A small multi-label audio tagger, trained from scratch: activation celu.
Rows from block 13 of a small multi-label audio tagger, named by matrix and row number. Each number is 200 + 20 x the weight over its row's rms, rounded and kept within 0 to 999. All counts start at 0. After the name is the row's rms in percent of the matrix's.
After each channel's rows are labels from the 100 clips, of 14976, where the channel reaches its highest value: "strongest on" is what is common among them. Only what is clearly more common there than usual is listed. The data: simulated modem signals in the audio band.
# conv: pointwise conv (model.blocks.13.conv.weight, 192x192x1), inputs 156-191

conv.111,088,188,224,219,243,181,192,182,216,185,178,187,187,232,204,180,220,232,200,177,180,175,200,186,171,196,197,205,194,186,242,225,197,238,217,208,222
strongest on: 4-ASK; 50 baud

conv.10,100,171,204,210,210,219,183,209,197,180,218,171,225,189,199,208,208,212,200,217,205,177,234,177,186,182,204,214,177,171,175,168,200,208,217,161,187
strongest on: frequency hopping; 200 baud

conv.123,097,203,213,195,178,197,175,209,178,202,208,183,184,214,201,195,191,225,200,205,185,245,222,178,204,207,188,208,228,187,222,195,203,207,205,188,163
strongest on: chirp spread spectrum

conv.155,099,211,205,197,207,195,200,168,197,160,157,224,195,215,176,205,215,208,185,206,188,175,206,193,227,200,195,147,208,174,211,206,225,192,184,200,194
strongest on: 4-ASK; 50 baud

conv.86,101,184,189,183,205,150,208,159,170,182,213,203,204,206,226,199,219,181,223,152,179,211,183,225,167,175,173,213,205,176,213,197,186,210,209,201,197
strongest on: chirp spread spectrum; 50 baud; OFDM

conv.172,109,221,201,187,209,194,196,199,207,197,194,207,208,212,208,209,178,222,176,191,214,215,188,185,198,206,219,193,219,191,192,120,222,195,201,193,173
strongest on: on-off keying; 100 baud; 200 baud

conv.31,094,208,198,205,182,214,204,196,200,190,206,172,204,197,229,177,197,213,206,199,223,195,215,198,193,163,206,213,172,191,210,200,206,189,217,186,196
strongest on: 400 baud; 4-FSK; 800 baud

conv.51,104,214,117,197,193,195,225,217,167,202,217,196,219,162,221,220,178,153,246,211,195,208,198,221,205,205,210,214,203,198,184,188,192,194,174,205,207
strongest on: fading; burst

conv.160,108,219,212,191,207,209,219,217,176,200,176,168,208,224,207,201,197,188,184,239,215,204,233,167,182,209,185,201,206,209,207,234,184,185,192,208,181
strongest on: strong noise; GMSK

conv.173,104,205,110,198,193,175,238,204,173,200,193,214,233,204,212,222,191,195,214,168,197,185,200,209,217,212,200,212,231,135,200,206,207,204,184,211,202
strongest on: 2-FSK; frequency hopping

conv.39,123,200,195,157,191,198,189,195,196,204,206,207,201,192,199,231,209,217,168,179,201,196,194,208,214,202,175,206,187,183,202,206,220,198,168,211,201
strongest on: on-off keying

conv.6,105,201,183,200,176,201,219,216,227,194,205,216,229,180,164,200,193,159,203,222,234,167,203,196,190,208,204,146,223,202,165,156,175,188,205,194,198
strongest on: burst

conv.167,102,166,160,226,189,209,202,176,179,203,207,202,178,179,200,238,196,230,203,180,222,142,201,212,206,215,200,195,183,163,209,201,191,202,200,188,207
strongest on: burst

conv.74,100,223,227,207,217,208,185,198,215,208,200,225,142,214,214,183,201,208,171,184,171,222,164,190,205,186,222,227,186,190,223,206,205,217,170,207,186
strongest on: burst

conv.181,104,197,194,216,140,201,182,198,179,180,207,203,187,203,206,168,191,194,213,207,201,188,192,197,200,205,183,197,223,197,194,187,192,178,190,195,169
strongest on: 50 baud; 4-FSK; 8-FSK

conv.33,102,218,206,216,156,202,226,198,221,192,202,192,230,195,204,207,190,204,146,230,243,169,229,178,205,206,159,187,196,200,145,175,179,152,190,164,194
strongest on: 50 baud; 8-FSK

conv.50,099,195,171,226,203,201,225,199,180,203,180,206,210,236,207,209,195,215,188,192,203,141,195,197,170,221,216,233,209,204,200,218,195,199,264,221,214
strongest on: strong noise; 50 baud; frequency hopping

conv.142,088,215,172,216,206,194,181,236,197,228,216,169,214,187,231,209,197,194,208,212,220,197,199,189,169,201,215,254,182,196,200,200,193,168,176,175,191
strongest on: FM speech; frequency hopping

conv.53,096,211,199,208,227,177,197,177,157,211,216,189,212,220,228,176,233,189,224,179,163,202,198,205,165,194,170,214,196,221,227,235,181,202,239,185,187
strongest on: chirp spread spectrum; 100 baud

conv.21,097,172,220,202,203,184,178,200,209,165,205,184,189,224,210,181,193,246,190,207,198,173,212,195,209,184,203,208,182,196,196,179,210,214,212,217,215
strongest on: 800 baud; on-off keying; 64-QAM

conv.69,104,224,186,160,197,185,200,206,171,203,204,196,141,190,164,235,196,208,195,175,197,215,188,215,215,218,190,170,205,195,185,200,228,187,195,189,201
strongest on: 2-FSK

conv.100,098,185,152,192,208,168,222,166,168,176,209,194,190,196,184,185,207,178,200,207,180,221,185,234,216,166,189,192,213,178,195,177,211,222,195,190,207
strongest on: 400 baud; GMSK

conv.97,102,200,159,190,196,196,209,191,187,198,203,213,199,177,190,225,156,186,264,197,187,194,162,253,198,194,215,183,188,187,203,153,204,205,183,218,213
strongest on: fading; GMSK

conv.71,102,229,161,193,204,201,205,205,179,219,202,206,195,207,214,211,203,219,185,146,195,188,195,212,199,223,201,211,204,186,203,223,255,181,220,192,185
strongest on: 2-FSK

conv.149,094,206,203,205,192,198,184,223,192,197,183,204,181,178,155,167,210,203,223,169,175,264,199,185,204,203,207,197,169,220,173,201,213,197,244,195,201
strongest on: 100 baud; chirp spread spectrum

conv.122,099,187,228,208,202,216,197,195,233,176,232,212,223,213,201,187,182,226,199,199,192,217,206,219,228,197,182,220,175,187,226,162,203,216,204,180,203
strongest on: on-off keying; 200 baud

conv.8,094,144,214,187,217,177,199,171,240,171,213,176,195,215,191,185,205,240,164,187,186,185,185,183,189,183,196,224,196,213,189,202,230,214,229,202,232
strongest on: frequency hopping; 100 baud

conv.30,097,220,181,214,209,198,193,235,201,241,203,208,180,185,184,209,181,169,199,227,220,204,194,180,205,172,213,184,217,193,169,191,176,203,179,190,167
strongest on: 8-FSK

conv.83,097,169,236,184,210,196,215,188,237,196,209,195,187,174,206,235,211,177,224,175,217,189,191,229,204,161,195,202,146,179,206,190,200,204,197,185,205
strongest on: BPSK

conv.128,092,210,207,186,151,191,197,203,189,208,191,201,205,211,217,180,191,217,186,196,207,195,215,185,187,220,178,224,234,219,172,198,223,98,225,189,183
strongest on: 4-ASK; 50 baud

conv.25,100,218,175,210,201,199,194,171,145,183,188,204,214,192,217,188,223,249,210,203,175,146,177,185,195,158,185,187,215,181,202,197,224,193,218,226,187
strongest on: 800 baud

conv.135,091,182,182,208,236,163,181,195,182,170,184,193,213,182,190,199,230,173,211,195,201,155,188,205,196,228,203,194,189,185,212,212,187,214,252,227,224
strongest on: fading; GMSK; AM speech

conv.64,093,195,188,225,168,208,227,206,189,180,221,206,214,202,218,211,205,193,207,207,190,193,212,234,220,186,211,212,221,207,207,204,216,187,197,207,172
strongest on: frequency hopping; 50 baud

conv.139,094,205,187,192,234,131,184,205,194,197,182,181,214,178,210,185,218,164,233,181,196,188,184,187,173,204,182,204,198,164,199,213,171,223,221,196,203
strongest on: burst; AM speech; GMSK

conv.26,108,180,183,194,237,196,196,193,209,193,204,196,226,212,148,183,196,208,213,230,206,196,197,213,186,200,223,175,196,201,197,132,224,202,178,187,211
strongest on: on-off keying

conv.91,100,194,205,213,175,201,210,194,211,204,144,160,178,184,208,231,182,188,222,222,226,229,235,218,183,216,216,208,139,205,184,199,200,177,193,159,208
strongest on: strong noise; 50 baud; 2-FSK

conv.77,104,211,222,195,198,224,210,200,241,210,200,185,193,214,198,190,189,195,199,198,218,197,209,181,192,194,188,205,179,215,214,190,197,189,191,189,180
strongest on: FM speech; on-off keying

conv.80,100,211,202,212,218,182,166,207,187,212,188,234,225,193,180,173,214,209,210,153,193,187,192,191,210,204,185,165,261,173,212,203,210,205,220,225,188
strongest on: 800 baud; 4-FSK; 8-FSK

conv.140,100,203,143,203,200,179,210,189,215,204,194,175,252,163,199,197,190,192,226,196,206,181,226,191,195,193,191,208,221,165,189,204,222,211,206,192,217
strongest on: BPSK; FM speech

conv.11,098,196,177,218,161,196,167,233,176,253,185,193,197,170,203,237,165,195,207,247,221,208,214,196,200,187,211,182,191,187,154,174,213,164,201,184,201
strongest on: FM speech

conv.175,094,248,190,185,195,213,216,214,196,214,166,160,199,206,212,198,214,213,190,182,197,215,187,210,172,203,193,213,213,217,207,223,253,201,202,182,177
strongest on: FM speech; 2-FSK

conv.44,103,189,238,147,195,222,198,216,211,225,200,188,210,256,217,157,199,224,202,217,225,208,219,168,201,190,209,220,196,227,206,201,193,207,242,173,194
strongest on: echo path

conv.96,105,183,149,208,204,203,216,184,170,188,199,195,209,221,150,251,202,207,189,190,207,121,177,241,194,209,235,150,205,184,199,202,197,202,218,201,220
strongest on: 50 baud; 2-FSK; 4-FSK

conv.18,102,191,197,203,203,219,174,206,254,206,202,202,210,208,203,193,187,191,219,203,209,215,242,191,218,203,172,207,151,221,203,193,201,222,210,189,208
strongest on: on-off keying

conv.75,099,215,208,171,172,203,164,189,209,221,194,204,172,199,202,243,167,209,174,234,225,186,214,207,211,197,199,187,203,208,195,160,202,182,185,192,161
strongest on: FM speech

conv.163,100,198,207,220,209,210,209,212,196,186,195,189,212,233,166,154,169,238,187,201,209,209,197,189,168,188,214,202,214,207,201,173,201,195,206,172,217
strongest on: 100 baud; 50 baud

conv.92,088,205,173,198,184,182,234,209,192,186,238,175,193,165,280,205,196,173,218,197,195,208,196,208,191,174,163,220,234,203,198,187,198,203,181,205,163
strongest on: chirp spread spectrum

conv.119,101,255,196,196,202,192,170,231,212,226,181,193,196,211,214,195,201,231,189,155,193,200,210,193,191,205,161,191,220,201,209,202,221,201,217,187,192
strongest on: 100 baud; 2-FSK; 4-FSK

conv.115,098,212,190,189,207,199,208,229,207,210,226,196,227,175,227,187,198,194,197,226,202,189,172,186,200,213,193,207,231,222,228,194,189,209,209,185,207
strongest on: FM speech

conv.187,098,192,203,208,210,194,205,202,216,219,208,198,216,218,180,168,216,236,183,197,202,177,189,182,222,187,196,179,217,168,215,195,205,232,240,222,206
strongest on: echo path; 400 baud; FM speech

conv.136,101,207,206,207,186,212,231,216,248,199,210,184,240,210,215,165,195,177,215,245,243,201,213,194,211,187,196,224,195,197,213,200,177,199,201,161,225
strongest on: FM speech

conv.66,103,213,218,204,197,229,171,197,211,203,182,190,195,179,191,208,214,196,188,191,207,215,210,185,193,224,177,208,135,205,182,202,171,195,136,186,199
strongest on: 50 baud; BPSK; 2-FSK

conv.28,107,184,209,193,199,192,160,143,184,163,216,216,184,179,216,188,222,198,209,189,191,197,197,204,175,208,199,212,181,187,204,201,180,195,195,184,186
strongest on: 100 baud; on-off keying; OFDM

conv.145,099,214,204,207,180,194,161,159,182,171,204,215,151,188,205,200,219,225,184,187,196,193,186,192,233,196,170,200,190,198,191,186,219,185,200,146,191
strongest on: on-off keying

conv.182,100,221,205,198,219,210,223,219,201,193,196,208,176,187,206,227,208,198,214,172,171,179,147,186,180,202,199,199,216,239,201,179,214,191,218,198,156
strongest on: 2-FSK; 200 baud

conv.85,092,198,215,200,166,210,206,219,198,180,170,201,189,236,192,184,191,198,163,190,205,198,218,192,200,194,180,213,214,188,182,207,191,143,194,197,188
strongest on: 4-ASK; 50 baud; 800 baud

conv.65,093,188,196,209,195,213,215,194,200,164,212,179,209,238,184,231,188,226,179,291,202,190,235,196,224,194,182,196,207,233,194,181,206,228,208,205,227
strongest on: strong noise; GMSK; 400 baud